config.yaml
crop_scale_min: 1
horizontal_flip: false
color_jitter: 0.1
encoder_bias: "all"
encoder_num_experts: 4
encoder_moe_every: 1
encoder_expert_mlp_ratio: 2
decoder_width: 128
optimizer: "soap"
learning_rate: 0.0015
shampoo_beta: 0.99
eps: 1e-08
Rows from block 5 of the encoder of a small masked image model, named by matrix and row number. Rows with one number within an expert belong to one neuron, the router's apart. Each number is 128 + 32 x the weight over its row's rms, rounded and kept within 0 to 255. All counts start at 0. Numbers have three digits each.
Before each expert's rows are labels from the 100 images, of 14976, where the router gives the expert most weight on average: "responds to" is what is common among them. Only what is clearly more common there than usual is listed. The data: histories of elementary cellular automata, time running down.
# router: router (encoder.blocks.5.mlp.router.weight, 4x320, trained with AdamW), inputs 160-319
# up: expert up (encoder.blocks.5.mlp.up, 4x640x320), inputs 160-319
# down: expert down (encoder.blocks.5.mlp.down, 4x320x640, transposed), outputs 160-319

# expert 2
responds to: large cells
router.2:119151167117119114119070096161152133116101185100152064165153104096127118053122141110136124104107120128135123067135136093082127150119142117151129140073161153123159160084157108154152137116150177063115051160148121118076157111097115145140131091143158178169136099110098082079188180146192129099133129175105147155182143123082194125189082106074130130138118163114076125106123114105157097131137118121163179148120127153125090081135163113190122175154139108096167129063155114113153087110082134
up.6:135164147213101110146167089122135135126173181163110065140135095158122157147108147141108186128108055121136122115141093131047111136144129127088114133117120199141096082084116149138187148115141161099135108088111136105120149075120146173114119141057106170109116121111122087144067136166100041169159177139120149114133136114119113149096143156145076100113113104119132135156185122148116130125173139125154161126143153166161159087113120182206146092170106116131107196196205141151165088148142130
down.6:093096102134155140134114187104082133062158214147075092104085119137118102098200158119126101117146150108188118136112141072099086113126092153130089158132154111098112161136171112117076137182084171106143152124135129086119152096112158094217228117195121125141154214147127156113131156161157154123111095109131109101141118106117094083110135115185189146158128137181185119083146138149097056132096087152129095132113165103165150192125162079116176123139105149157127110085139126143128078129185135
up.7:074125117164082139123151161166066094131120146128114078163130145165151190168093127115080147066085150136092156135098089124138160216069105147160193143106096057095124130169088113173098135153132155131109086115098202127173165114128154095147166112150216064169122117180129126093082168096146058119067103149161085146079116161047140082121156141162158085136190113105133189137121116167130153096173153101144087177144111183076056159131149096151147101183110092112128116114160109085115110124155142
down.7:164128106125142205166155113117118134094140076106084159170095193062131135133132107147083182130120070146074151167153094184110165131158140127117144134187135171143130094129120100151073124130152120142105161150139122099141060180107105164079152133126140149130128173129118159175157165164087107123098092090070172116154150081127071135084114148195130146111112142103220137178098086101152159130199126181139166119069125121153136119031151163154142141169177145206086132156155202105171180127093107
up.8:098126115097148114173135116101158187107125105108132128208131167119097092138121152148125107075151100091164108126195198163126127144113146086136152093158133121126158129131155127064084088116153073089120140144114091113126106112170110150151101140104134185132094176149161128111089126141084123202099129095140135138150150154193114161154110121125139107136150090159140069108180135095075134134141119172130121150140143038113195100102190161174131108127120179167088230100123143121115071138103088
down.8:125070112123105118123177133138140132138148175147166153111163111107115079128145106073114083146140141108083126141124097123103086182162124174134078190102127192107109074169146082103153125132160139131117131175156208141134108114052148062201099145161145093127082134079100171095092077131190076111130135146102132115071108096160114146080114178080158104097124149137125119115105108111097078141159184118140120098116216091144152152138162099049134178074175103113125129125105157131093106122137088
up.9:136118134184099112075110092119133126146161158136125107124165200114130112132103112107117083109081068091117143137129169077112142157185097093069119129089122115041091127174112112122063126141094208142112075112114183120106159123086130143166168138155119102161153091148059174090085152125149105147087167156119123130160126205114113133184154118089105177132127150180106103130161147159123122157120152141112108111079180165141104134118104125138076123095132157071081090134150077125140122113153169
down.9:095145143108144123114100153086139089107157139128116152124172164116109096150175138152156097126136186179141161159123087098121129127145130069109060169185105127148121163134163159107141093125173152127086184068077164155155101105121171107136109123123096162116081145173174172142109069110118162112112171086111105160085140157187097153103120163149180099116123141105110084112091141128141113142157146146109102058152123186159169161104155201176176145103097102147146092140085199159183121175081147
up.10:154124126136113114114139143137095116159167146137091132116138119160113127152174135128067147138191102132072152102196151047115126132126130154138209093102146182092102134138114127122105119125124145104133133063146113126129135075183169157149089136113191174068140104094146122090128096116179095130173182176137164124086138112157061106085113168193130105109121140118188106159121119137141111133141139103144120127108101063157149057143123197164139115082125100141190141116139139197171097147124141
down.10:080116138146176159082167139144128131149135126117168132116111080120130128132126171068131192143171156152116055164107160101135151095100143164125169127098150156123116088095176161125149182134139110140105188033171071079091190083190180107054162086170131162133143151119119115132152127111141169179067129155109144146179109077158138085098131117132151122168092166146115176130117146098123122177113136088125058127113139094146138183179092100134177139050086086133107125088139136173122098157132089
up.11:113097092071116204139126122105149109128145149160121152105107178150177171085103121121184121049182103151173137098108133135180090176102108124140107121145180095160119145102118120092136159113196143100135107140106134097085125114163117107214115161071144142206100127118115131095138143119108135091118155127145124171117140108136144167136114150108136121138104091136153135078136130118114072155118150184064179152160130121131165140138148130107129131158110105129177144124182042136148070161131161
down.11:108122140148136114115160098114122108098127093103143109125190160117105163141125062134125126110116139143060116123157108139140150172093118145108131143118135135144092048217103146100091121148101135133162137177163155100108116142102157108087083131155117071092115097102114133153107114136152092158098122099069166144131121100112039105084124133115178097103149153112187141140149126143138096121188207152133095045139180104116087170143116125050145107135165180146118059167105169079118132144121075
up.12:133163142137153146146137108141134137078122192126089124120054120181118123157073119148118167105148165100177194099106098161104086090158162155124115169182136131117198078138163139109141084062137089170174141189082170156187121105149119194173143177113166186101152100131161112120102077128153163140148146117060129108095139161170098168090056149124105117149058117089144138127091132129112097121176095152084169098096117137204109116121176156143171118108117121131133162117085142186160120112157117
down.12:163136176098149129134127055209155157138079119105145108105095075065192123175131126151102146109167121123156136121159119119227077141120142139135138115135133121114118116176128075127111131162129132104164130116085168102100087112095082103030102111147090109156143149143173071156184140140072141127138095149136146117146133104143164072128145097099157072179158125126150132138127140152185092079118148144150122170155110171128095091143144129140143104089129091076121126182113120134117090121142164
up.13:066112134131096096112145120129146158131098104178142176144102123110151160122128128133144083075086182195120162158140103157155153106150108136161125111119090115164134106145136117123143113103153068096141118107172130096141145081131092110126110133084153111074164165128164077134135151157154126097116149077158127107105166073132142140103108097142102144104147207171068137100132094150072182101090131145095150138138148166087114076104086179084115083141083128186119143106182121108176147126144140
down.13:131092140169124107139088132129118150111175134100101150130158193100127181108182082080140135159109106112110109178143118136130148106079087175123128144118136123180162100165073118069131132159102203119096150129086109151065161157125093149170136170135129134142119131080131173160087112114094117149157109136113093065140174075120089181127139150164091113145187100155169122201135164094130087086130186116134125171203089129205099184143131120135111110116156161138106045125102111117086180095144103
up.14:144085075105141119146076178147126096156176162183180082104091097142177123142206180101124154070102160193089136113108108123137076148154085118137128141145138130172097116149126164132135134048158061064133161140151112148172081158180135121178167129091152144133074112152105156139106134175123116055153205120103067138132136151103181127087109145151156140107099185125144147107140091171138123078142091117133178151101120162124127105098155201085133137122114169104151135165190100124161130126155112
down.14:115134147118127154100166110143109113140120094155131163107150137132154189077115113110100126084102098095098094128143112105178116166102106224081130123112104126146088103154075118086098158132126127156128196140139141110074113175091123141071161202135128113107160166045167122159145098112126118123111159128146149120102149113087046195152112066144157099127165101116143113109105150089136086066154164160144170102179133060154106180079136147152140095140160105147077081092113155123082173154110082
up.15:076069123095161120138183188123076170150159080164118113158086120126075100051109117093081126110094081099121150124098088119107136134141124092111167130115122093141202118104064154053167135135140132096105129161125125105174128121153151118132108142086132160147151153176113085142106140124121081064102107143092095105130123110122159160182159142108116131097102127161092081146139102079116148134098130094100102183141186130137111109075175115149146135055086161129138135145146117137143109118084163
down.15:155181140123134104189194126141075124134098103121165095179176135157082107087145095117082150129103176170105140137113083171165105092149123138172118143093134091165127107105130131074081092168119155111098174080105147144104120086084100197125097110170096159147145134195150148067146126133047109133172183147134159132192148081107092130100177092123153095132116101152165123124157112122088121111175120121148110165162176120112050160168091128107150188143139114179095056131138105097148137097093145
up.16:147056104119108122205096149097130076139091140121122139128164120112111133139125113122073162127012162098091126087143116126171135128161127103181139103160076108153121119130082185097149126133149126115124132099135118135182144153177126093152150182123136132091089116111127133126067115104116057117078093099171132137089141157101104126169138156120152078128121110091140133150141171126162122122149094145156174118124110123096102170115183123183097141159094088126097146225174187140127098093184167
down.16:180133135146137135171143144094127110123151107149077125100110173109122107137186112167126104074117134112110102169126025136156102162112143165118148076096126115156091081105121117180078169077129116104090181120126107137117117134168058150059146132162090099150108118106168176157133114091094122110121168118127157106149152099068059155088115046187192093137133086130169130096123130108118172135099158153119156146152140177118103088078134133179121106140169137135121073174151127094131176118087133
up.17:171100174140090135081137115165115082138190184131156145137136148115127160165119123097127101093107110206118095166132112130152153164182147116152162114161082172082084068105176103171109137148143117127095108134176136123116087143166140099151100183123173148098175061154150091180137097116121080103146205136139099166097116067119113108115166128120094120072184159089048115142101142073183170108159163126089067180067102100148189056137116132111174155185102073179201135149154156111204116056150085
down.17:137121105082140151147125198154105191150185161095109127099125089073159073133163123131168125076103163075128180145131141104133098136110115123123126154126115216091094153094191103118148124158129093107179131132109130174099079172105123091145145138148122169140119093143095184209126070094100163105093178122153140152140131085130151143061139128106131093099106106160119089071103137136138149144169165121098115122118128126075161179123153161084131185131058086171132087088113178154153122087110130
up.18:060178143114103057133129117114101144120182113154115086105074104061119106122122042099155118098142167148149181130122129088116129124137110126185127111085061085162161203134137135075108104144154111093072127196097050110102094110158095147126123143149159109143156165127060141119128149168135047147114079107134084145176171082120187129117088078108205117163078129139119180074125139164103133121118163141148166057115113131130155159086115100105152150188112140099131154133192148133133151110121156
down.18:125191152228086067144146131130149154106085061137089206127127117071125156157126130113160147126135153181100101087112164179142110104118115150171159138179099123173130085170165153110141172154116158148199131076134129173077101124090128153103119146110155103106137093121185142156050051157116146114168104123175158219036164079099098095054155174117157193100140111146142150092100121102168120171122142107120102128154086119144137190106118141135127132104107168191144085196079135158101173118100107

# expert 0
responds to: 100 turns on; 110 turns on
router.0:129082102114145115183136128146100149124119135128118140127112142136107184104150113123128121088150144163095082106191094129143126160101183193151160083113171114171152122139151134065122139177115108111162172186130131120156166103113157133144120132110098114089146154077135149142161153110082133139108142052196125093146094100180095136105093107105134138072155128132146118150125064130110105112175154072140138098116191188091058153171152075094129155150110091123142134131159152128083167177188090
up.6:132083138135138149076158104131158171093171128120169102113133165069118105132132121136125169118179156161157162161073088101135171076149101045142217113108134153131096156080140146050109142146174118137122089089092123153122096132103071070169169099110112135123076157110174098109129123124112122101106147136081130071096100138124127135087135082100145137102135161160126094037118092124175178130091088100139117062166158100123166084151155124124170122143150163086125079119122113168145160147116183
down.6:115095077092123054140112117169108146194092112131116143164132147166187210159139099091092139103134116124107136106190081196095105120140170195152091108077137106106176155110070189178092187107142116124097123163168152125166146124125188094191137137142136094124144110140126152117122081118184104117121112112121086169098186099125080134177147136096108142094151096146099104128129122068158112111166090084104177209103187091109092129078098093111128150152125127162167137129078149091083089135169090
up.7:050082098216181096124191144125114154135161102086126155104133116108173128100155074043123124117159177139113055080127076109120135128117150140118150099152198058146137157057098119165115103157119108112091070119162149182196169114107088089163155100119077047094124045132125150137162083113134111171120159126136138138203135164205117128129141156138139105095127060114135161099103125089111139166171098132126115103113135157078110215125119098109088105107141084054181174109133103122124144087133132
down.7:179156146106129139164115171110133154128102128156131093120100156135123118149146150169134135154132150115165125120158146118147133093132116091123070169151077077142097125164119089097196134135145101126200140129102130091107112198172117145050134138063115155162089193089076097129090203148114126129141153089147134107065109102115111103110116104147133156163096176114123174111117160177116104117091136114082100106160079094174131115131148142170157065119113194143094075090172255229128054125155060
up.8:152117172133162104112152170087117172224132126184183135161139154100105110131130129087064116185148136131138136152089140159129052148113107170162091165090165126150127107141131120133147113130077128098127142167175136162130132104114174090098129135133171069121126111181152146089091132081057140127145181126115132155129177071070089178145054156140149173111102169107055192216121118194142113148145083093085095145126150137165096116134137116154105138113144144147149100099079198123125162155118168
down.8:092150100122173121185141124081185092098154154050118163176108085170173101108120130097150190141069170126142114205121116095163116095179110122110146165140167130107086103101136137153104128087149135119136093104084119109109163137132121168203138157167129159143152120092150099174120147154221151158105083111078154136106113166145096122123148098108123132082134092144171155103166114097097108109077109172130176193119070131083180050167114124150105177162132190154207148091133116152086158111139084
up.9:186121159100117146130168137139152155133124185092183133140064138070154077153150149187139097164144142141074136180146121120159141120130133122124140153099134165082137144087036190158142112138119221071063110097106128181091185130107103093143136142118133155073118089055149067094123103185161123116159134178139168145134043110123120107108134111147151054097121098137080144111171060150161084188141148188093080162109129147104169073112157146154107090172114122138130161081120115111154062095107157
down.9:184111126082116164051145122194105112128137102137132141113173118095174129110103103148185108096110150126137055101146114112175186136080143123160162135051111120119154140083213149081091110123123125080167130153177127129157135123102124085229132087139112146118146098112084187093157069114163122083109142098109149134112127121186109134156138135103110134105102098194102055131106150114140137074113095090153117177088173125129108128152108150111134173183139170127113103116144091161115184119127121
up.10:099134138140119177183141131115099122143131070170109121105064206122120087109162108101138149111117100153090126137144106109139062176160167169062113068061132080178130109151134140102155106139143126065059085138149088157109163121104144101116171149085166122127123118103129173096111102136117120151133169137126219169154111134099086113154125108127162167123154090145133116143095080096122120147124091195105145133140146130134124154145109104129130109080088132089129124194134161168104129202156143
down.10:138163113109125171107127118074104129115175173114116118158125144128072120153094121193087177154125131154186118068100106142139190109100078075129103143152145112113098149086098081217149135127124142116138151094097159138042049180116161147062176111152109130116140115127135083168140150126137103154141124188074138124159156221160146080151121180129165100160153145179149139139164102118146166075119161091156158136136169124112113097142106151172187116120126130113119066128117132110139115055150164
up.11:138147164077105120068120142147103118160116160102105153117161111183185138121137123117090184146120081099143153118157137150137110090080091107094118184153106107114147119162127102211144114143144156154065122099162143105128105149127090126156133107090103157048157135139144073171135180147077081096102048143119104092121145150113117139188139115119135138115102136149141137156175137139158172126086173115101071123123128086148110095132039099102134129185085116128147210105080112099120094121143100
down.11:108138116157114148122122130148067081092114033141108138117122073208141128167141130142050103072079130154117130126170095093114128131158146107105123155159128093092148100122184165113153122104128103126085146154095165099189179152098118106255126143085142142184083129120125132114082124107129189129145102153122138082160133096153134130170175134152124114184150182105123147087144132127116126140139156120147110125085160169140107180117071122126130132172107060140092149145086100146089180145111148
up.12:179117122180133181132141065157108118136095148080164100109104164164111150142180139135129129104145138107105098121111180090113116132122083174139132090087100097069137152126160178122110119160071128133127158138071186107112161104170136156167075108136119097146103131119105093142088048172184129130075162164156111068115155107094174168185118184122121132070122092131128102132076130089204074126087097136179110107153110143152129105109142129142154148106174123115137208122149115121135140127128058
down.12:148119124086136138157087149098104199139117149172154110149186123050178121049125086131096081138086169183133093096138088153169134121112096090169084117075150094105172133112125107073169165098109109137203111092178143098152168099125136138134118123116146137132149142170151136115123088130124141163152152134201162080154105108117082111132099149098140121129119120125153116139137078142088160175128156084095157166100205101114070116118134156107154108089129114107178101096113161060152183170191146
up.13:095105148086122113210085171152107124137088158059072130146123152114099092152108090141111101114124107099092100126145118138172088158142138158062113129139147182097100175116193123114147143215082126131097122145155105163081167106076134151152127098072098165117136148092130131162149126098109068161130113145162135146118104128172145167162065153177153186035147085097092098160105098146073138085136176162134079091110098115134192166075134116044196149097116063123131172174144101189209118141139133
down.13:095164131140156137146140121166107116133128094173118144142089125115176141171153137168145133112108122145127183158068156136144120127122151103141091078139093128164090092149158108106111156135156114091150110104092093104135132137161168082009126127138148110113135100148191137129069171156114171142111113142112104174092138136087153090103175153156146117191129156092116092086100141171182127156142185090118134101154124178097197109153136168108127143123159139163128048125110206097124135081171093
up.14:125134084116147121173126194095143118130147135151116176079144107118150103102119103093160123125125162175127064146100149090111116166146103153105135131141083153107118106086133092141130140232061151133098051146138167142127144094157122094158125121075072140101118151106167139150154072105106110119148137089120217122113132107137155141116123111149139086025117123103152106178076097118120142090112154182174121099122115187066177134063113131094141167111151122167149180142139130089133144144175130
down.14:095140108137146112096130121100132172174139144105132124124101131142134112165129145151081136116124133153121218145087139108100130093136135067162097121152128125112125140102142083110130152127222095175187132161141119142115112189155138177000082109157165110148166117125128134114096162151162125134092107142131090083111142120133120143127173156083085118150122113099122098101119175128147152155154132071145127106115123121106121153165134080181114106138137135142124039129059201105121112126115092
up.15:135170102091117117143075142079127105152150214096169134133113085119147115176138189122046066117137154090083081093103127125144100177137122105158076111148147148088097126162157140144075151106102135091112113079144136136097085122140153164112173170112120107107101146119099102152126113142133157140144166146131111119114124083131153151115156143172112102141118134148077141163166159140162116133151103185161056140142119080149166154118170110157163082044173078195107211115100117168206080171129124
down.15:095153149134141167129139154128119091110097195155146128091191164145103093096143095080133119118120166119105154116132146132076119080166070129166102137128133109163104162097120167086090055125125100121162070126137126150106072082168089119186126079164209116133137085187154143145152126127149144138125086145148131170104142087165162177166088133122119145095070050109088116139094149093130172096103141052159083115108096151115144123186158122110170140082133094133174071182144140163179195138129184
up.16:145172146098101051091124102113131153092120092148191127161132146092154134132138142076157096199157107140190118135096112154136095128119139067144137138110094159106185098171184126098093133118120120148136161100115209130108131159081112095143144114132109171099140112111036093122113116093180121129060117136109117103081083109139164109103150091087127094166069129191089152128103137132132179092209131144181111116146146089124134118067083131114079137078135161146105132097125123124162124131173186
down.16:107117152132125107124126135125111129168177100106106100158104136119099109141191092132123144117133089111086142136110144123087144181132148155102111125159208066127095181069125077172088132151188121136113124139065111135118105163094120149113139100147136093120126104119228103125117083167163146138078126159187165138122134122064084069092127132174078106128164109091134102106118126129134135139085138171150081104121121129168103147101159196134144160135134084160167097126090105163108072133145152
up.17:079114092103128109160145193138116147097155148136092116118161135168120067173118148110171132133142188131135162094147143088177168107089144194157097099162113148149134129128147130111123092191071158095100093126128150131159123089094098114192111147118131118106109133090124075108065170042095143081101184141161138105147155157106106174090068159097175129108116112160061165129138117140093174079166139132132174101185103074127120145095061180154111121151141118127121150147159141152157062080122089
down.17:137135166132166108082100142120109142164165148166124178168123143146105091150129083073142153097137112165102090092096117108059176159168122123148172168157165127103073177087104142162133125063164164071094102165091136107123097140161145152087100152184109123139106132053142193144170108205143158138123159117178186132137126108149137089153124140137134136106155136129154088101154120123155077140097096162152113117124173173158110159151138134127199125165091091116141100182065135120087091120102106
up.18:050134088172136093121169158157129172085146104156150143136139139095148090095140127101176136112137115116140114113124087112087143120073130114172153140134159184147153145114153170116134119128088151148124192102152202088170182152119092107190123109179134144085088079139150092152098167055121104083095137060108091127139120139105198072124143155131071152137084089193087136143086080113097163059125156117124138096137101159064117109122169104145097123078188133142126127135136096088144146171143143
down.18:183112117109169109138131155106127080138160136092080099169092148150081114177176108184150112122101108121141134115105118138103166138128164103075122100179116095075065118206098076135153116114158155108100057137086132119067076135113188127038143117149135123121123135094109155161156120163161128139122182128123140136115180134093109183146142146091182083130123134077141113110162143149119082155125111142102088087116161133198148129108107190130150180156070111102115104119064189201138119084080136

# expert 3
responds to: 000 turns on; 010 turns on
router.3:134152084201133103100112106109170180090121060106113102084141094120115145150180205146115131118092181142140129151073168177128137132129098159116136122158196107102142127173142163067077069118114154206135155111056078090141130121130146116138096195144127135133127116162119103089188128106138153171133149171123134132102177102129103096106160139121166149159148151097114099130153225134152132104138119140153116129155189183179169104120128195127135097135121109167079089114142131109045075128130149
up.6:174138082158186144110119069100135131113108118163175154174098132109106118138152101168130109142132123125104098189134125128173077150108099155122128150084163121076182127109125164159140064119140131122070088206146129156118091111158170079151098051163075048096123119100110164171116134192114082141120166100119118160173091057150179179095142148098146153150105135097108103160108167141133115072129054173164138166187165140157111123100125176155087121163129122140126152137134134152091152079100102
down.6:117151135132091158097141109118178156108099161130146084152102107164136133151137114115124120154120123159045153166120109147088075104092092125135097162162072093099131118136107102102064139115117076111128105081183112119142163182108127078176149072127169144176122156047068136179095160161118095081095090110144115106136161078104038133197111130082128177143117143126173163112142079128120077188114146125109142153128121146136105106206047195101117119145167153118119109156150172099084136134096171
up.7:133115182119062099141135173131064148154113137109094183126142144130159101186097056150105191187090121103113149121080157112128075155096117139124104177131079122119148131130163180118161178139094140141166125173131166159155114124155110183146142117069136174152085108158063109153123157139119161155147141122136112157099161122095153123149057066157078174091106153137062133141152019111107127093100112148121142106116124086126085120123105115093165162089153139170164116125153117142123156087138144
down.7:145137131093181056147133094079100088112130148115145166097106080080172123095132101118151111118068123095103162089103141126116103132146078182105119138161071122105115105082135137132137109147104128117085155184098161199084159135174185141228128147065121145168048122099129146155163204082200103172113145132152103134128134148104073139139102076130131177120105144163092131109110083094172079094192152118104124145128150072153095133138108118134156062102157172123152112059143115124121117134165133
up.8:125109143141096188094127157167120155109213162166136181118120117187148165161096174168181120093196151080095122180138080149176144165113155108136108154092120140152088142153129133116084074158121193103082168152148133201158114164096187133117110098102138099199156083083096099108087105121148110101089102053108117112151163118093135159141113152114164129152144129151087121145154177137133106173172099138127107153187076099146078158109145144133120095093125103088161182141096118155132155103094136
down.8:100191141097126126145137126140150099077116135096084112151139147125130133182185141151113107157111174125098132129121130104150103064129165127093107172154168153056165105098118130129144094128150130062152125138096093105145137105056128114234109063105161098059174153154143080166148155139193160149109109153119174135137154131133108204147168066129095149105159130068163115163108113127087112139091149109154099092196136160136161152155106066120116162162164082172144226124087123099067122108088130
up.9:186152058151125174121172146127193133089164141105090083124091144150101158158156118096077124130125124152152095132078145137074107141134135127104129143095123159166113129140099063116100111101128132140134123104098112101077128135062091144204091076028112162144125081147159143101153084149138227120192119141140134123143114155115146093149116119125138122168133082079134122118122186167105093144132131145179165132197096159106151077111137144166144146118143141196107084137137159217178161087113234
down.9:085117150168092105138105072092133166121129191153080121127121118116126158107105114097146131140097143161163107040126160170149162112143109119163102133170169157096075115153199196055065127121143115154175143137138035129076218096186124135148117130160189159116110127208149140104199135093135062105149136119135099123165117110116156144106193147149117116125103187150154150190153179129125107122136115157093128093131149149158109187078129105128159063156117071079124177110137112135067054162124154
up.10:119115109114085167136156084094110095157126132124086201100126156077163052088128145132093092079168131124122143155123154141127195153083049127170185122114059087199057145160138125126125139161145169153110163123126054113141121095142172083161195107143110181086081150168161141119074120151181116131129134057121163139073095081125171136137177153140149128118115135144145121143099174138126080124109108108143127132126126142195156140144113139073136098161104152131147150088119098133094127148144117
down.10:143175165116077140104122143112157100131134121093086107129147144164146153111144135065126119107083134142106104144098159114121096103107075132155114145144114147134143095112167151110083114074073082135114113116127105106167139152094097090235114105089103139148165120134137107146106150108160093133145105114113171177147141145106118096127161103120146127150151147170134106119046150080125047146138148170200107161137144130143191162164108098128169118154077094128188207122105143142067112122167182
up.11:074146096106103089135120193119190055142135124108183168151103082105169151128157160153178109186152120187104122137155110119097170126159172095086123149096164122129114155151086119127159054112150126172132161120139104142105106105153117072113211138115150102167061114134146104165143130181125137109101078096125129071128157152107124118154136153141110079154163097114138145179127117117105126183140087160125131127051088146171100118153099139086142123133144143129179139191064090071139087140141084
down.11:096162122114093149155122077090113175179122098120108112122145118159108087067102131063135188097136165194141134067133152124097138164157153162153153120103129078106106051149148150104136178080095110120105140146108118087138194174119127142152073076154105232085126152150124158110121153159136173120114118125154142111067117106113137155107149094153127139132124172156136126042067125127067080071106188103133103124170143123136140126146145096111104167162077108128104129085178095143104161130101126
up.12:094115149146125161139124129155150154129122140160140143089106159182151143123097121174102104208123140141148085135144169154102178114082149070145109068134104167154101137136154168188120183103114104203154172166133140118132182148139159094184173170080129119154022054143140069147158128146109120114165129108108141146092096093113127090157184105096155159126119114151132097074131132122115092172086080224151102133155106165151112127179153170112136140134161110152116113126138114137160156132067105
down.12:147159115183138123090114118076138144096169148103101091106158118078112105134114153148140123104111163130119158137162117112136118107184159101139129144177174120066108090098130180076083109133103079131115165112121105144147152086155109103255106128080109150088147141107125076106131129134178122195129149142155152123141174103131122115089153102142146164137075174128127144160090119134116149099125145147148103158171159112146164142108073138077149120144089093153141202116104156117090175144172160
up.13:054181133087089164150157183168102118150123140148163120154091072126215109157142114134102168085188112176079146129147131128113143121120148129098145124119116168146103158189096116213119103155080161136102151139158112155114140167144157128141122160129123129127078074175152124115144086151123118100124069119144112143150134148091071095170080159094109149111135101081107133150156145171146122129114175143168133150073179105109117113119129117100112068229144101120126105187119116102127113059077049
down.13:164150115170122142076183107155159083141163163134089183142154138178140104134128162117131134090129138148159157143116130123096155074115068117128115087101165133119108104103118179048095121085088093104146127186090091141165105167081076129255163107124151195141119136155094116130102113094198127124130083139148131171121145099143108084123097082174125139115090162069091120104093128106162156168093126159120083085107202131183074099124151135139155108168096150146107174103185070095127108107167113
up.14:170124103217169091138076113097091141128125162139148091146116111166126124167091139120135122094055152077155113143126185095099076129124127097145121095046189144095152207111132135108074114128110148130128052144159155164119110151173147119132110096188143113121110135084093155100117108126110152151125140109091110124104174120143141157096171143174148100146096131145119105176157095164088073084170138134157189125136091176151152118121138115135138020096107144163155085123158026091151109113133119
down.14:118176114055122107133138138107115128093081107119172091106121095151139164113144134112141120120113166142127117215150130132132132131184088131113124235142100110147144114180081142112174148122130157139136146156167108132109141105128100126209139141086122144157177072127154134185138221117143164095131103133129111160156128101133115132121174090105110178162151094138142108119178051136159151114111154094134073104141162125143139137158093103114137179105145153136139242143147192182077189144059148
up.15:146198125159149089144155159113175122114145059152163076178172172181111115179154082090080125121108132096150149137149147140155128157121180137124136158132128137107122157138126154168118097144135163144083103178194145067150057109127081131145128155195084130127116134162080128111142099169157123150137127124180108088182108157161135066157152150130194162065192098158136110118108178172099150105104143142138121140159126169105094142125122062128138133140164118096151169174142030119119063131135096
down.15:109152153133128097147109087138117118065168110168150148124140117087212130086154108129144176096163145113217135148128126131185119134146124096139097152095165070142096129112163181104178097117136135133130093130111125122098124098099166073125128113125136148120141125113142128082141163088147143155110131144070182203120128127186131164185177132104096078161119162062069112124101211105123219098116109169092129090090150083131148137086139066167130130130147049178142131099105144114101148098175158
up.16:190093162111129155045145124135142093099108070057120114135114196132101124148082175150097098135072085130135097127097179168143132124106071122078160122155112129127113082120163114097077173059122097158110141129132095117112101120082141103198176205074168178092156096129156088146145121137134158108097122107141144185086142105226127122096073159155114125179084077158124156195133123086135151129100087077106132133160131106148146101107172172147110116133094104130156125099191138142101120179138198
down.16:143178134153119118088046096116085136111133139142087107130100143146119117165118124106168068126089110108075156085080158112132119124075065105124128145123112105083181123144088154065065133166061085105141183138110162123140129133119133113176105101117211112131120123137214159105165091129119120130137140110165131161146162120131152131185148101148205151092062103132077114109056105135133157162139136085161141187126144181132109145136175130198166100120121126148197110165096099106160173137107129
up.17:096083133096106134147153129132157117095130163098126145122189148135140085088181130136126148133180132097161185148139179162095124088154180130116128158146156123109173156140106134109134128037148087175190146153108128106156087160132154128139201138126125111149102153113145134118121160139118082151150110144051148138106153110087137094110162101142173076122147094120106143080070159086119097152103111104085115065101142095056122122119135092098153047164102085157136169072131071136134151114087114
down.17:182160119144145085108114066108092124169105086134071136150161157145141165096096172099116139133138150111132150128105145099159125138147149111130154134094142174099099098150165167125104112162150152112133156106082107081157124119108126186087128087115133050070180123131105092127163161105111158059163160113078132164114123127108071166100099167116114152092116110128097147190085133162095077138042139190175156155087130193124120155120129172178065148149103193091148204110049110181122112149110051
up.18:185203123121158102089135105133084120121161126132184112124162147129156174058086102069042156107121076126139144145162172114142147120150122119129118134130174140127089156132144161064119141148103117069098093124160115108232102133114104170133079101053164171131178111108120128108067147103158089088169145107125152149126111116168108128126122133118125135110142131091097124123069098190170157090149118136115138182190106107115166132133099121119091121123067207108101086128172164171117093080158071
down.18:112069177159174116172120142120121126104094096113122114139123132109172070163117099150104085156127135130123123111107081109152077094122120167111137137178136137102124149155132117137109168161126115072196173097127183172095118166140163088077196080191103077144170108133118090180151072103107107183099114138113129157178189111183124123098097154176136134095095155177115169127207095108129128163135119150128145106113131116107141173127139104137123098147213117131077096072080136119115067113050174